Rows from block 7 of the encoder of a small masked spectrogram model, named by matrix and row number. Rows with one number belong to one neuron. Each number is 200 + 40 x the weight over its row's rms, rounded and kept within 0 to 999. All counts start at 0.
After each neuron's rows are labels from the 100 clips, of 14976, where the neuron reaches its highest value: "top examples" is what is common among them. Only what is clearly more common there than usual is listed. The data: tunes sung on syllables by a formant synthesiser.
# fc1: MLP up (encoder.blocks.7.mlp.fc1.weight, 512x256), inputs 172-255
# fc2: MLP down (encoder.blocks.7.mlp.fc2.weight, 256x512, transposed), outputs 172-255

fc1.278,196,171,224,249,224,206,267,150,258,263,107,208,170,202,165,142,235,170,145,181,129,191,237,189,246,162,237,251,106,146,225,190,158,201,169,250,170,140,159,89,223,173,167,247,243,233,211,228,169,215,245,257,160,153,242,186,142,221,214,179,160,236,202,179,159,236,210,270,132,220,147,217,209,219,158,237,155,191,182,252,214,148,283,245
fc2.278,297,215,191,169,151,221,200,209,223,170,176,132,189,175,209,209,201,167,265,125,188,247,238,215,115,204,154,256,225,130,173,187,211,198,266,178,154,177,202,252,162,202,171,82,158,258,239,187,225,196,211,274,197,256,221,231,200,235,199,193,213,147,142,210,256,166,185,139,192,212,190,198,148,163,184,247,223,154,194,209,168,175,192,173
top examples: consonant: /ʃ/; consonant: /t/

fc1.253,258,153,174,219,153,157,183,239,207,245,180,215,229,169,201,171,196,200,199,150,126,243,214,120,218,147,268,161,220,174,138,166,264,205,197,165,164,238,166,206,184,191,196,161,234,159,246,257,175,196,215,217,162,96,219,197,241,211,190,209,266,201,259,112,176,216,202,178,221,222,158,291,228,144,168,208,225,227,210,252,177,222,172,224
fc2.253,187,204,286,177,214,228,212,222,142,202,133,166,159,238,185,269,220,232,228,243,265,169,182,226,171,186,157,216,162,229,224,209,152,224,170,182,271,169,192,232,147,269,289,183,222,250,153,208,165,134,226,260,225,268,152,143,194,255,153,167,160,180,153,260,182,195,264,224,177,235,171,135,145,128,261,124,172,239,237,177,230,171,199,216
top examples: clipping

fc1.38,215,111,277,235,192,187,231,150,242,232,155,188,181,189,179,124,249,172,236,195,156,219,206,173,206,203,208,195,150,143,209,189,167,180,149,253,182,125,206,140,224,148,235,257,216,230,252,203,159,157,204,270,205,160,202,139,192,178,112,205,156,217,196,109,150,259,290,234,162,224,193,176,219,243,200,322,149,237,217,213,177,218,228,327
fc2.38,202,187,172,138,226,232,218,229,278,192,196,243,138,184,227,205,152,251,212,192,194,174,177,237,131,180,187,247,264,191,218,195,309,182,248,171,228,135,199,155,235,178,147,184,189,201,173,216,180,274,214,180,127,174,218,241,181,219,235,212,271,187,156,226,207,258,146,201,256,184,264,165,196,185,157,223,248,220,175,255,236,179,219,137
top examples: consonant: /t/

fc1.52,188,199,259,199,226,223,273,133,277,222,99,210,127,168,194,141,232,215,220,161,204,203,239,178,213,224,175,220,154,132,201,221,175,217,192,229,134,157,200,167,151,175,220,200,164,312,235,230,161,177,260,267,190,151,270,207,171,215,186,188,182,205,191,110,151,213,270,217,157,216,148,248,141,164,221,300,163,186,221,252,200,206,278,215
fc2.52,277,210,213,243,150,180,180,171,229,214,204,221,226,259,145,136,207,151,264,89,120,166,201,175,237,107,266,218,194,180,238,217,209,231,146,219,214,171,204,134,279,147,184,205,143,154,126,174,156,280,168,185,152,158,211,222,171,160,215,147,193,169,282,229,171,207,183,207,160,185,180,92,203,145,180,218,193,235,180,175,283,181,140,246
top examples: consonant: /ʃ/

fc1.370,155,208,249,168,211,176,222,165,260,240,175,156,129,202,221,150,258,211,231,129,217,220,194,181,198,178,186,221,190,140,226,180,209,231,149,268,159,119,268,144,196,184,266,176,200,243,158,163,87,152,239,213,227,111,261,173,133,239,217,193,91,185,195,190,172,200,172,222,200,241,185,214,185,172,201,302,196,231,239,220,241,229,236,224
fc2.370,270,180,229,220,162,262,159,192,186,202,202,219,162,183,238,152,206,184,221,230,230,230,224,162,257,221,282,185,145,180,180,227,255,176,170,169,280,225,145,218,228,213,191,223,204,181,237,224,268,210,152,199,155,204,177,171,253,168,181,231,251,216,177,184,172,190,211,197,173,181,184,242,182,202,165,213,105,203,166,226,200,194,183,240
top examples: consonant: /t/; deep voice; consonant: /ʃ/

fc1.474,214,292,167,269,166,198,173,227,173,177,184,287,282,215,221,235,262,180,194,206,198,209,240,172,188,249,206,95,194,220,182,176,214,187,217,135,241,274,143,171,240,231,170,242,177,274,177,223,178,177,178,214,242,152,132,219,246,201,163,189,182,248,243,154,218,151,289,212,178,210,199,166,205,233,222,245,208,165,265,195,246,235,195,223
fc2.474,168,183,127,137,202,157,168,236,226,189,196,217,177,181,198,117,148,183,251,205,259,109,175,227,185,170,130,277,245,146,165,235,87,240,113,199,178,193,247,198,160,235,177,163,205,199,209,208,183,272,165,201,152,223,200,157,151,167,273,132,180,153,131,200,246,211,225,187,283,240,193,167,202,200,162,146,170,239,116,252,195,155,235,185
top examples: consonant: /b/

fc1.58,216,150,254,237,221,175,208,200,195,208,217,229,151,199,189,183,291,233,212,154,157,258,158,262,213,163,138,132,180,189,246,187,168,192,106,203,143,182,219,157,161,185,252,218,179,147,92,242,175,120,220,249,165,141,217,124,125,233,200,209,175,160,198,157,110,189,218,248,223,223,215,207,237,207,145,205,175,259,234,183,220,167,190,225
fc2.58,179,199,205,174,154,229,134,169,200,210,151,194,224,219,250,180,163,213,238,258,211,100,249,155,152,180,246,260,231,185,222,232,219,202,215,208,246,214,131,151,237,228,172,172,249,208,354,220,149,235,177,144,176,196,181,220,245,174,159,239,282,236,181,203,237,211,166,146,209,155,197,189,173,215,192,208,210,139,192,258,198,278,251,183
top examples: consonant: /t/; vowel: /ɑ/

fc1.188,155,224,239,214,148,166,242,170,270,246,215,210,251,190,197,275,230,145,216,204,178,186,186,195,150,228,193,151,185,160,244,203,193,176,214,238,149,209,285,113,183,186,216,156,210,162,312,153,229,223,159,219,244,203,217,219,259,171,194,168,131,112,170,166,125,127,256,160,169,211,214,237,186,221,168,160,202,231,199,212,169,182,215,206
fc2.188,248,255,274,181,182,175,164,242,221,132,271,171,188,172,176,173,225,216,145,203,252,282,184,150,169,259,201,183,243,237,196,284,205,196,167,257,149,206,219,229,192,199,259,215,197,209,205,251,160,182,228,223,166,208,166,165,223,235,139,247,248,200,165,286,159,214,227,225,215,158,180,223,188,195,194,228,173,308,213,197,176,186,176,200
top examples: child-like voice; first note: C#; first note: D

fc1.39,197,108,226,211,210,181,176,163,203,207,242,168,175,256,152,267,173,181,181,190,207,118,202,183,182,235,231,241,210,243,220,194,221,179,232,179,159,289,153,151,223,213,194,267,228,216,261,206,289,240,246,221,242,209,203,212,206,175,218,237,176,187,139,203,184,173,190,121,200,189,200,196,190,191,157,189,223,171,214,137,226,248,206,199
fc2.39,255,238,219,162,245,114,189,183,243,197,163,169,209,183,183,140,179,221,198,225,214,202,241,161,271,172,278,187,175,240,236,188,254,236,226,217,164,190,154,206,136,168,217,251,177,178,157,234,194,106,251,235,181,179,282,117,153,234,228,145,142,292,236,266,190,222,211,245,205,228,198,206,176,203,203,280,157,157,136,198,157,151,194,221
top examples: consonant: /b/; vowel: /e/; vowel: /i/

fc1.384,284,160,256,269,246,143,223,234,259,199,184,169,188,226,181,192,191,158,136,179,246,255,219,210,142,128,182,173,206,154,212,209,187,211,165,210,138,254,158,252,190,234,195,238,212,190,243,183,208,227,184,153,203,248,150,224,160,140,205,150,207,165,233,146,156,204,244,229,153,247,149,207,157,179,246,230,213,229,182,215,203,189,214,256
fc2.384,124,254,162,221,220,176,219,217,223,222,271,161,243,169,162,155,224,267,191,261,179,187,195,231,181,193,182,162,259,186,183,193,210,141,181,240,207,206,239,200,185,218,277,254,172,168,139,234,209,190,137,223,241,249,121,163,277,196,155,109,230,240,214,229,260,217,174,256,254,199,229,166,262,195,218,136,215,238,163,243,193,212,245,199
top examples: reverberation; the note G#; vowel: /æ/; first note: G#

fc1.427,280,170,280,239,152,190,194,232,213,259,221,180,169,238,253,263,205,262,274,240,212,197,219,198,194,194,201,177,202,224,171,181,207,253,209,209,253,211,148,289,171,178,236,249,196,196,168,180,161,247,126,210,227,223,206,150,239,184,172,252,161,171,189,127,220,110,174,207,233,171,167,137,215,106,241,185,209,179,197,149,138,156,232,143
fc2.427,314,167,239,219,202,194,265,217,154,237,234,129,177,144,283,180,141,214,180,195,174,194,198,166,245,120,257,279,145,159,220,187,236,206,224,230,157,170,232,166,193,146,193,202,237,219,213,249,130,166,261,230,191,231,275,115,231,196,200,195,191,278,174,173,168,203,238,132,182,189,184,231,255,169,165,214,146,223,196,144,193,223,231,233
top examples: consonant: /b/

fc1.262,148,151,191,232,213,189,155,257,158,189,169,184,178,137,240,248,270,196,197,180,232,212,227,228,166,160,198,325,251,105,185,245,176,151,210,176,270,185,203,154,142,195,214,218,245,254,218,274,202,254,251,236,149,181,151,219,186,189,299,158,215,172,113,235,203,172,228,202,185,179,207,267,238,162,276,125,212,257,132,312,232,188,196,186
fc2.262,140,227,195,282,237,97,290,208,206,228,177,168,279,191,156,184,200,175,225,148,196,209,120,195,88,163,148,154,239,180,131,218,228,171,153,215,240,184,217,211,178,233,241,245,197,137,122,175,254,248,201,163,229,244,218,178,231,142,183,219,254,198,222,231,229,222,255,204,223,157,226,212,198,255,222,156,224,180,150,186,191,245,133,145
top examples: consonant: none; vowel: /æ/; first note: A#

fc1.154,226,227,138,256,246,227,251,163,214,267,170,193,232,215,171,185,221,234,249,179,168,168,193,219,228,199,217,247,264,219,168,138,177,187,257,178,177,177,271,240,140,205,227,180,178,143,235,143,191,173,218,207,264,140,186,142,191,188,183,170,242,212,202,271,245,246,197,224,165,220,195,156,178,209,224,236,215,188,135,180,214,239,197,180
fc2.154,183,143,220,235,244,191,216,215,158,146,228,224,211,237,297,197,141,165,163,189,178,265,226,162,249,240,173,214,224,202,222,163,226,201,214,213,225,188,166,198,187,142,200,188,188,219,235,214,100,227,176,202,212,162,169,208,233,209,245,247,148,163,193,196,211,198,201,142,244,204,172,195,165,176,148,108,234,278,171,140,176,202,254,177
top examples: mains hum

fc1.29,229,185,193,203,202,179,192,233,216,244,109,247,270,208,220,172,119,271,221,136,174,220,89,210,170,194,203,157,266,223,193,225,270,169,167,194,148,174,223,227,252,183,233,120,186,238,215,212,263,216,175,230,217,207,242,261,241,166,252,263,188,260,190,162,170,192,208,166,227,199,233,202,136,201,128,148,247,218,202,264,238,257,184,234
fc2.29,157,183,145,237,183,109,185,215,187,192,238,221,191,200,193,189,230,197,224,207,214,162,191,215,231,234,222,190,135,170,202,223,233,116,205,221,261,207,172,137,177,211,180,168,184,228,142,171,222,166,136,179,194,165,245,194,200,252,273,225,162,169,269,162,221,204,241,174,161,219,242,179,269,194,226,281,169,107,227,205,188,223,223,121
top examples: consonant: none

fc1.302,180,262,225,255,168,247,179,117,179,202,108,264,182,198,234,205,159,218,209,216,229,248,124,132,188,223,268,205,182,251,137,281,264,191,258,197,131,239,194,207,210,192,119,180,225,199,218,275,179,210,130,196,271,320,101,222,180,188,136,209,185,174,212,124,182,151,171,181,231,186,217,197,94,196,205,201,180,220,247,128,154,200,179,184
fc2.302,189,209,218,208,217,254,197,201,190,259,214,220,223,210,228,226,241,179,153,228,243,163,252,177,190,257,162,188,143,185,237,200,213,220,191,270,233,198,154,264,212,192,234,258,280,229,174,187,204,298,162,181,229,152,191,216,212,193,222,140,266,190,174,245,176,226,318,194,179,215,104,175,204,246,226,164,157,224,220,245,203,187,256,176
top examples: child-like voice; vowel: /e/; first note: G

fc1.21,180,190,194,225,201,189,290,125,247,234,134,141,140,177,162,114,202,150,214,196,182,216,217,200,228,116,214,264,168,174,221,221,184,225,219,241,140,148,147,133,218,171,187,201,167,296,220,241,186,201,301,166,134,197,252,221,209,225,225,163,203,214,188,158,144,243,205,221,187,222,160,234,188,169,217,312,155,208,136,265,209,192,195,247
fc2.21,285,159,195,147,241,123,214,196,200,242,164,171,149,152,235,195,187,218,253,161,175,151,195,216,181,228,122,190,194,225,181,164,192,231,179,229,208,206,196,200,192,210,164,172,241,275,192,159,159,209,172,198,209,191,217,186,167,162,190,227,226,185,190,236,128,236,232,206,204,227,210,222,243,229,87,204,165,246,193,169,143,118,221,220
top examples: consonant: /ʃ/

fc1.5,213,199,261,204,156,212,155,231,207,166,183,198,210,243,173,191,164,205,194,177,273,225,227,177,196,179,183,223,160,224,231,235,183,167,289,286,230,259,229,167,290,156,211,174,244,118,216,199,153,211,179,186,222,195,159,220,207,253,205,175,184,163,196,195,116,121,167,170,196,180,137,185,214,131,250,150,193,202,262,216,226,263,211,188
fc2.5,272,168,205,220,239,125,160,216,208,225,207,229,169,280,127,226,196,160,223,180,234,237,196,170,249,153,200,198,160,185,210,242,234,145,239,142,270,217,215,196,238,263,171,140,268,188,284,165,227,269,170,126,236,172,137,232,149,250,282,221,190,161,239,192,200,206,214,181,197,175,159,196,175,135,251,167,231,100,259,170,227,167,251,258
top examples: consonant: /b/; thin (high-pass); vowel: /e/

fc1.50,248,218,149,166,163,208,187,231,182,211,143,192,204,150,162,188,243,265,229,252,266,140,111,240,183,277,154,112,230,251,138,207,192,266,225,202,299,240,177,239,171,218,231,174,164,179,205,250,217,180,192,248,221,144,240,204,165,170,216,142,138,91,177,175,197,177,213,164,112,246,227,196,235,210,236,275,216,256,185,284,192,197,221,214
fc2.50,193,226,184,214,204,238,236,245,191,206,188,220,150,221,144,210,214,140,167,301,209,261,178,216,228,223,204,260,180,122,192,228,183,247,225,174,186,137,282,142,207,183,167,215,176,231,229,281,207,151,202,222,169,205,188,223,263,190,236,154,121,207,234,229,217,225,238,200,229,177,229,227,247,178,227,187,202,213,233,163,174,192,221,293
top examples: consonant: /t/; vowel: /æ/; vowel: /e/

fc1.314,165,240,246,189,206,125,183,292,188,153,138,215,295,237,209,276,233,162,153,173,291,143,197,174,230,202,284,202,125,171,156,178,224,271,243,221,155,141,216,251,216,183,197,212,205,135,243,187,186,190,240,125,238,153,185,146,141,165,239,231,184,177,226,137,132,231,208,216,235,183,183,167,181,207,202,147,215,157,202,142,171,201,158,204
fc2.314,168,160,219,209,203,213,146,256,213,243,96,136,289,218,187,160,219,231,214,288,227,138,297,221,229,245,287,156,137,121,203,197,168,135,234,220,166,230,195,179,126,253,170,233,179,151,161,214,214,210,266,181,253,173,178,196,207,263,170,157,162,224,220,224,194,145,113,237,257,174,162,232,184,202,211,177,217,186,203,217,175,199,183,247
top examples: child-like voice; reverberation; vowel: /ɑ/

fc1.255,186,177,216,212,185,297,252,161,192,166,167,216,235,247,164,190,170,186,218,283,181,232,152,178,211,209,246,194,266,89,202,184,251,183,205,168,215,256,231,197,204,139,288,174,187,219,289,244,220,204,184,135,224,182,179,194,141,162,237,197,179,232,256,180,245,183,202,215,229,171,195,170,134,131,208,191,227,156,168,217,257,148,236,297
fc2.255,150,221,211,187,180,197,191,227,211,235,223,239,179,164,200,251,199,192,207,159,221,213,243,201,187,127,136,227,203,320,178,169,125,226,204,163,139,144,190,180,202,213,163,182,203,251,137,219,159,211,164,243,187,219,229,219,233,218,148,215,256,136,173,268,215,207,223,202,211,178,255,220,209,214,225,208,204,200,268,202,180,301,222,116
top examples: reverberation; child-like voice; the note D#; vowel: /i/

fc1.486,237,185,184,240,167,172,126,246,163,260,212,181,146,233,240,232,135,207,205,217,165,258,139,90,228,144,168,205,238,262,208,213,184,168,173,183,158,171,218,169,207,190,162,186,159,245,206,209,197,190,135,253,224,204,208,183,241,237,231,216,277,219,140,171,246,188,231,262,255,194,238,227,197,199,212,136,234,205,273,202,135,213,142,114
fc2.486,247,189,205,195,155,235,174,170,110,182,275,181,237,178,194,152,159,140,145,120,201,234,138,156,163,203,225,183,249,219,171,187,147,234,191,217,164,253,215,243,245,194,242,196,175,153,198,197,234,183,235,180,223,236,186,211,252,164,267,206,195,191,190,237,125,173,200,192,161,191,199,207,262,168,222,136,232,218,203,211,256,289,122,143
top examples: consonant: /b/; vowel: /ɑ/

fc1.458,216,213,185,199,239,151,119,291,137,209,184,243,175,270,172,206,161,268,242,152,153,180,197,245,226,256,198,174,241,196,207,181,281,259,163,212,226,116,202,247,111,192,193,200,163,151,185,254,173,253,172,273,191,211,238,133,237,174,283,264,175,159,169,225,177,152,136,236,172,189,215,202,112,177,266,157,183,195,145,200,182,183,144,206
fc2.458,186,233,190,182,176,173,274,206,161,113,222,263,214,108,141,160,223,208,166,146,262,220,204,177,173,125,185,174,202,251,215,180,135,71,218,142,208,246,154,154,177,236,187,189,158,192,260,160,191,239,182,195,221,192,115,319,154,228,148,176,208,205,223,199,175,220,189,261,196,173,208,154,225,161,149,192,182,131,263,213,213,212,211,295
top examples: consonant: /b/; child-like voice

fc1.9,225,207,234,134,201,169,155,152,110,221,204,192,152,274,227,180,173,207,198,199,231,233,133,170,192,236,239,248,136,221,253,180,253,250,186,230,148,201,194,217,239,162,233,179,187,190,206,183,195,216,200,184,264,201,208,229,158,202,157,236,143,144,214,246,193,208,160,197,207,229,257,185,184,176,213,153,197,155,204,237,136,217,162,124
fc2.9,236,152,241,136,191,211,183,92,119,126,187,204,194,253,283,197,167,222,224,153,237,213,185,170,214,238,230,187,150,179,193,231,251,162,186,208,138,215,202,162,179,215,162,213,178,216,295,199,223,237,238,209,214,166,210,239,131,251,206,236,117,144,259,264,134,132,210,190,174,207,219,232,223,117,208,297,161,156,177,186,211,149,230,177
top examples: child-like voice; the note G; first note: B; first note: G

fc1.204,178,264,175,211,128,271,240,177,229,206,189,188,247,228,132,188,241,235,133,210,303,240,239,174,234,163,334,174,181,209,166,161,162,138,218,114,224,209,196,216,242,230,161,203,248,211,109,243,206,202,147,212,206,53,219,259,199,125,151,225,260,189,321,136,204,163,192,218,235,182,250,192,203,253,135,182,185,224,171,264,193,54,246,178
fc2.204,195,153,240,167,183,186,224,216,214,199,233,149,182,189,167,221,200,245,170,175,240,160,123,163,186,212,101,172,241,205,184,232,219,213,174,199,185,265,166,236,203,248,237,197,238,173,267,227,263,239,193,174,186,234,158,221,225,191,170,156,184,174,209,196,192,202,174,183,232,214,195,142,267,262,188,203,272,176,263,196,282,210,148,205
top examples: mains hum

fc1.446,173,193,202,241,164,204,212,104,221,177,132,232,127,211,108,150,149,159,208,197,147,159,200,148,185,190,254,250,122,190,230,201,184,172,238,198,183,176,184,118,183,196,140,275,172,246,222,202,235,227,246,157,175,237,234,236,176,224,138,191,217,188,216,146,202,209,218,203,177,228,157,234,207,187,211,225,160,180,114,280,206,124,262,248
fc2.446,231,260,165,217,205,199,231,227,231,287,176,212,221,197,307,261,223,249,153,152,215,151,183,193,221,164,188,264,287,167,215,97,171,228,233,233,156,220,202,205,258,164,180,126,144,211,181,186,185,255,158,277,189,162,184,253,204,151,188,131,194,167,217,206,190,278,206,176,210,231,173,165,209,215,198,305,279,236,200,117,161,161,141,186
top examples: consonant: /ʃ/; vowel: /o/; consonant: /t/

fc1.33,185,184,204,214,233,211,226,142,214,188,117,124,216,149,189,172,209,146,268,198,174,211,224,167,207,130,246,222,138,202,191,281,202,181,205,251,212,137,237,159,224,233,162,260,131,277,180,250,172,185,251,200,233,177,252,202,136,221,219,189,159,166,199,148,129,264,230,214,166,279,164,245,194,197,189,245,143,209,179,224,171,217,203,245
fc2.33,221,245,249,165,234,204,195,196,231,240,186,270,127,180,142,165,172,214,189,226,246,160,223,186,187,209,246,210,282,175,247,173,210,217,250,182,195,248,179,157,231,181,243,142,182,196,216,162,165,278,207,138,203,185,220,211,183,149,139,215,255,198,225,183,181,206,167,143,242,245,182,211,177,183,151,272,220,202,166,146,172,222,215,158
top examples: consonant: /t/; consonant: /ʃ/

fc1.53,115,151,155,208,190,238,191,154,218,190,179,184,199,242,218,252,234,161,237,174,231,168,164,159,187,208,218,240,161,255,190,177,213,194,235,287,158,220,235,140,137,170,199,221,162,224,205,173,187,244,163,273,231,173,223,158,198,181,187,212,193,226,229,225,188,254,163,215,188,259,166,307,231,252,170,167,213,169,251,251,249,161,227,212
fc2.53,199,207,201,257,246,135,177,124,215,238,308,161,223,233,251,184,168,137,228,189,209,206,172,231,151,207,168,214,129,162,192,156,253,217,166,213,191,178,177,192,258,170,224,201,199,99,292,217,175,213,192,194,272,253,204,287,300,242,194,232,234,94,190,255,158,223,210,152,210,171,214,159,154,188,205,176,166,198,161,143,181,233,150,180
top examples: child-like voice; consonant: none

fc1.31,200,192,169,245,168,150,239,203,193,183,220,245,228,244,191,238,221,208,259,190,232,201,211,271,242,133,210,312,185,148,220,157,95,210,200,165,176,144,288,254,169,138,236,200,210,126,178,195,207,160,123,222,202,250,114,182,161,158,165,201,245,281,199,245,260,157,197,186,213,187,214,189,219,171,181,255,226,195,92,186,223,223,159,230
fc2.31,198,161,214,166,271,222,201,203,197,154,241,191,252,290,253,174,162,102,151,262,203,193,220,138,237,237,265,154,206,208,160,200,257,254,201,168,225,200,176,154,201,193,100,185,128,215,198,203,179,217,216,207,223,86,261,160,240,185,155,280,137,206,235,196,206,232,168,260,204,224,222,254,181,215,138,170,192,263,231,201,193,212,177,158
top examples: mains hum

fc1.502,185,195,222,189,178,233,235,161,184,244,191,209,205,131,231,198,162,214,316,159,182,229,202,128,192,182,191,214,147,239,253,180,204,149,220,185,105,174,209,186,224,224,111,193,158,231,214,224,181,183,224,164,168,241,240,222,299,119,176,220,204,196,239,166,150,149,221,273,229,180,166,140,222,166,205,227,219,151,212,180,181,229,253,146
fc2.502,133,225,213,148,229,162,173,199,252,170,203,184,205,158,137,225,264,248,176,194,154,218,241,227,166,197,217,210,219,142,215,179,221,217,140,220,206,182,247,214,202,228,232,195,190,120,229,186,258,141,170,245,186,165,206,211,234,200,267,163,188,143,213,277,205,248,223,134,191,202,190,201,268,145,166,140,211,103,139,146,203,216,196,249
top examples: reverberation; first note: D

fc1.312,172,203,180,194,216,206,170,184,137,173,179,201,208,217,192,171,194,225,148,233,188,227,244,153,154,184,214,268,211,220,207,228,183,202,179,162,199,324,205,197,234,179,215,206,281,209,219,276,155,143,267,172,247,185,194,214,141,250,141,240,206,212,197,225,200,213,246,163,160,291,187,223,161,170,184,192,248,273,154,189,238,166,108,178
fc2.312,201,180,211,173,227,177,184,228,263,200,157,185,185,216,228,221,130,213,181,157,171,182,253,194,143,254,207,169,244,164,177,168,172,299,185,233,143,200,220,218,209,180,220,195,135,169,274,205,232,237,155,185,196,169,211,92,212,171,272,166,183,113,186,169,226,178,213,194,185,188,234,215,246,135,226,115,128,181,214,283,140,189,174,183
top examples: consonant: /b/; vowel: /ɑ/

fc1.357,151,201,185,141,171,269,233,185,151,192,115,214,243,189,251,290,194,216,213,217,183,250,211,197,204,213,165,189,218,160,235,266,115,221,127,157,185,262,194,201,144,142,176,228,166,208,248,252,253,218,214,195,214,180,167,188,218,202,213,211,196,240,238,157,226,186,224,255,198,211,234,225,234,96,191,260,247,272,141,225,246,242,223,253
fc2.357,115,176,230,219,200,185,101,164,170,180,116,178,175,163,155,213,216,217,162,173,254,247,188,210,227,292,162,186,167,254,202,206,197,103,228,185,215,149,188,185,159,212,133,187,214,156,75,241,208,225,268,210,188,251,154,224,205,209,165,142,189,299,198,238,277,180,133,163,226,174,181,209,183,181,177,190,199,198,140,225,213,179,148,260
top examples: child-like voice; first note: C#; consonant: /d/; first note: D

fc1.125,182,180,179,180,268,253,236,123,230,161,197,166,143,224,160,160,236,209,206,192,158,196,214,253,248,170,291,198,193,229,225,324,195,169,238,282,174,200,199,167,205,177,180,189,199,162,212,122,202,154,235,276,186,204,245,201,217,207,225,196,139,166,97,193,227,240,220,193,153,152,175,247,159,134,212,264,165,235,194,237,204,149,144,246
fc2.125,224,167,227,196,196,148,224,294,270,244,178,265,184,210,159,143,140,125,168,148,191,230,210,177,126,180,180,179,214,119,211,37,200,206,174,149,176,178,186,203,217,231,187,190,219,292,159,268,194,257,195,180,207,173,203,215,119,202,116,251,191,227,260,206,152,169,257,211,210,242,157,118,223,246,213,208,183,244,189,161,204,172,285,182
top examples: consonant: /t/; consonant: /ʃ/

fc1.435,214,206,142,259,152,190,199,191,286,155,192,162,227,126,264,190,196,180,232,165,164,227,215,182,229,192,189,195,243,204,100,219,175,170,178,213,207,148,224,228,148,154,213,166,174,205,243,120,226,171,203,228,246,168,219,165,249,210,272,182,221,240,187,202,164,271,145,196,270,167,233,196,248,194,190,183,188,196,153,175,206,214,263,268
fc2.435,198,286,191,273,210,174,153,247,194,187,202,174,250,175,280,197,271,213,105,247,248,232,192,255,154,237,184,184,316,223,178,216,238,209,196,188,223,287,212,243,187,187,214,271,177,182,241,238,253,251,165,199,276,166,218,154,222,221,221,236,225,207,187,176,211,176,220,146,168,220,157,108,256,265,200,180,162,233,141,191,210,177,171,219
top examples: mains hum

fc1.152,270,263,179,193,140,192,281,233,177,233,156,216,273,196,175,144,199,186,194,120,210,253,198,220,199,196,186,134,276,158,285,177,194,206,240,106,212,178,156,221,101,190,242,193,186,136,190,253,177,216,197,160,253,187,211,276,180,185,149,290,152,203,182,127,239,181,170,182,199,161,234,213,261,317,213,123,233,206,217,212,163,276,226,206
fc2.152,170,289,192,226,218,210,179,244,135,287,266,190,246,188,173,134,187,248,198,160,211,143,85,219,190,173,150,172,222,235,173,208,145,141,199,199,177,229,163,172,165,277,236,212,223,207,169,225,235,232,239,217,270,223,211,217,244,168,171,159,212,207,270,131,175,182,204,117,205,224,186,232,191,145,159,161,191,204,220,250,198,199,192,196
top examples: consonant: /t/; vowel: /e/; thin (high-pass)

fc1.72,217,196,197,207,195,181,285,184,303,243,98,193,119,171,200,124,269,222,158,150,153,207,237,170,243,141,187,242,113,172,193,158,163,182,189,251,162,141,158,160,210,138,155,177,196,312,239,223,176,206,305,256,145,151,254,189,205,207,211,184,207,205,207,183,172,230,150,224,140,202,119,186,173,161,195,304,152,193,190,279,168,167,226,242
fc2.72,257,172,150,235,184,162,191,166,249,191,117,154,187,239,175,190,267,106,209,120,158,183,184,181,261,197,153,237,203,140,219,246,183,229,256,262,188,275,225,202,237,236,182,151,172,189,115,192,238,140,212,294,203,244,309,189,148,224,263,181,148,206,177,217,205,243,220,162,164,217,235,218,215,165,188,201,195,166,212,227,248,147,213,187
top examples: consonant: /ʃ/

fc1.484,196,199,189,161,241,207,150,210,199,271,201,147,241,139,143,183,173,189,178,189,158,197,137,242,252,242,238,221,260,247,119,182,165,137,205,154,179,222,239,216,161,146,183,216,233,196,182,165,224,158,176,199,270,156,216,221,189,167,251,317,183,116,203,144,179,148,216,57,207,95,255,251,291,179,187,193,233,118,237,209,176,246,208,159
fc2.484,189,202,153,236,143,225,177,174,173,245,126,255,278,205,241,188,197,243,278,168,188,230,114,225,199,236,184,158,260,263,227,227,172,134,168,198,238,232,175,212,216,185,164,234,232,235,135,202,207,143,222,187,133,193,224,287,219,185,162,198,130,246,203,142,259,162,211,162,240,164,165,196,207,196,134,197,188,278,150,288,209,225,205,197
top examples: consonant: none

fc1.238,209,185,191,198,229,206,218,191,179,135,233,310,222,143,209,195,169,271,211,174,157,255,189,187,150,187,184,182,195,216,193,201,335,205,207,261,200,244,148,214,208,191,212,184,213,188,191,260,167,269,181,275,226,158,240,196,172,200,127,245,118,225,291,208,175,263,233,240,226,262,153,213,178,233,199,203,145,191,203,199,323,239,154,199
fc2.238,237,221,221,200,165,196,130,189,144,131,214,195,152,225,264,214,228,183,203,163,279,199,262,186,181,227,176,158,110,185,207,159,213,157,207,242,230,221,179,216,206,255,214,188,186,124,209,188,192,217,263,157,181,175,166,261,235,279,166,179,214,129,151,240,221,198,170,224,200,235,168,221,226,193,137,229,202,193,210,163,193,179,161,189
top examples: consonant: none; child-like voice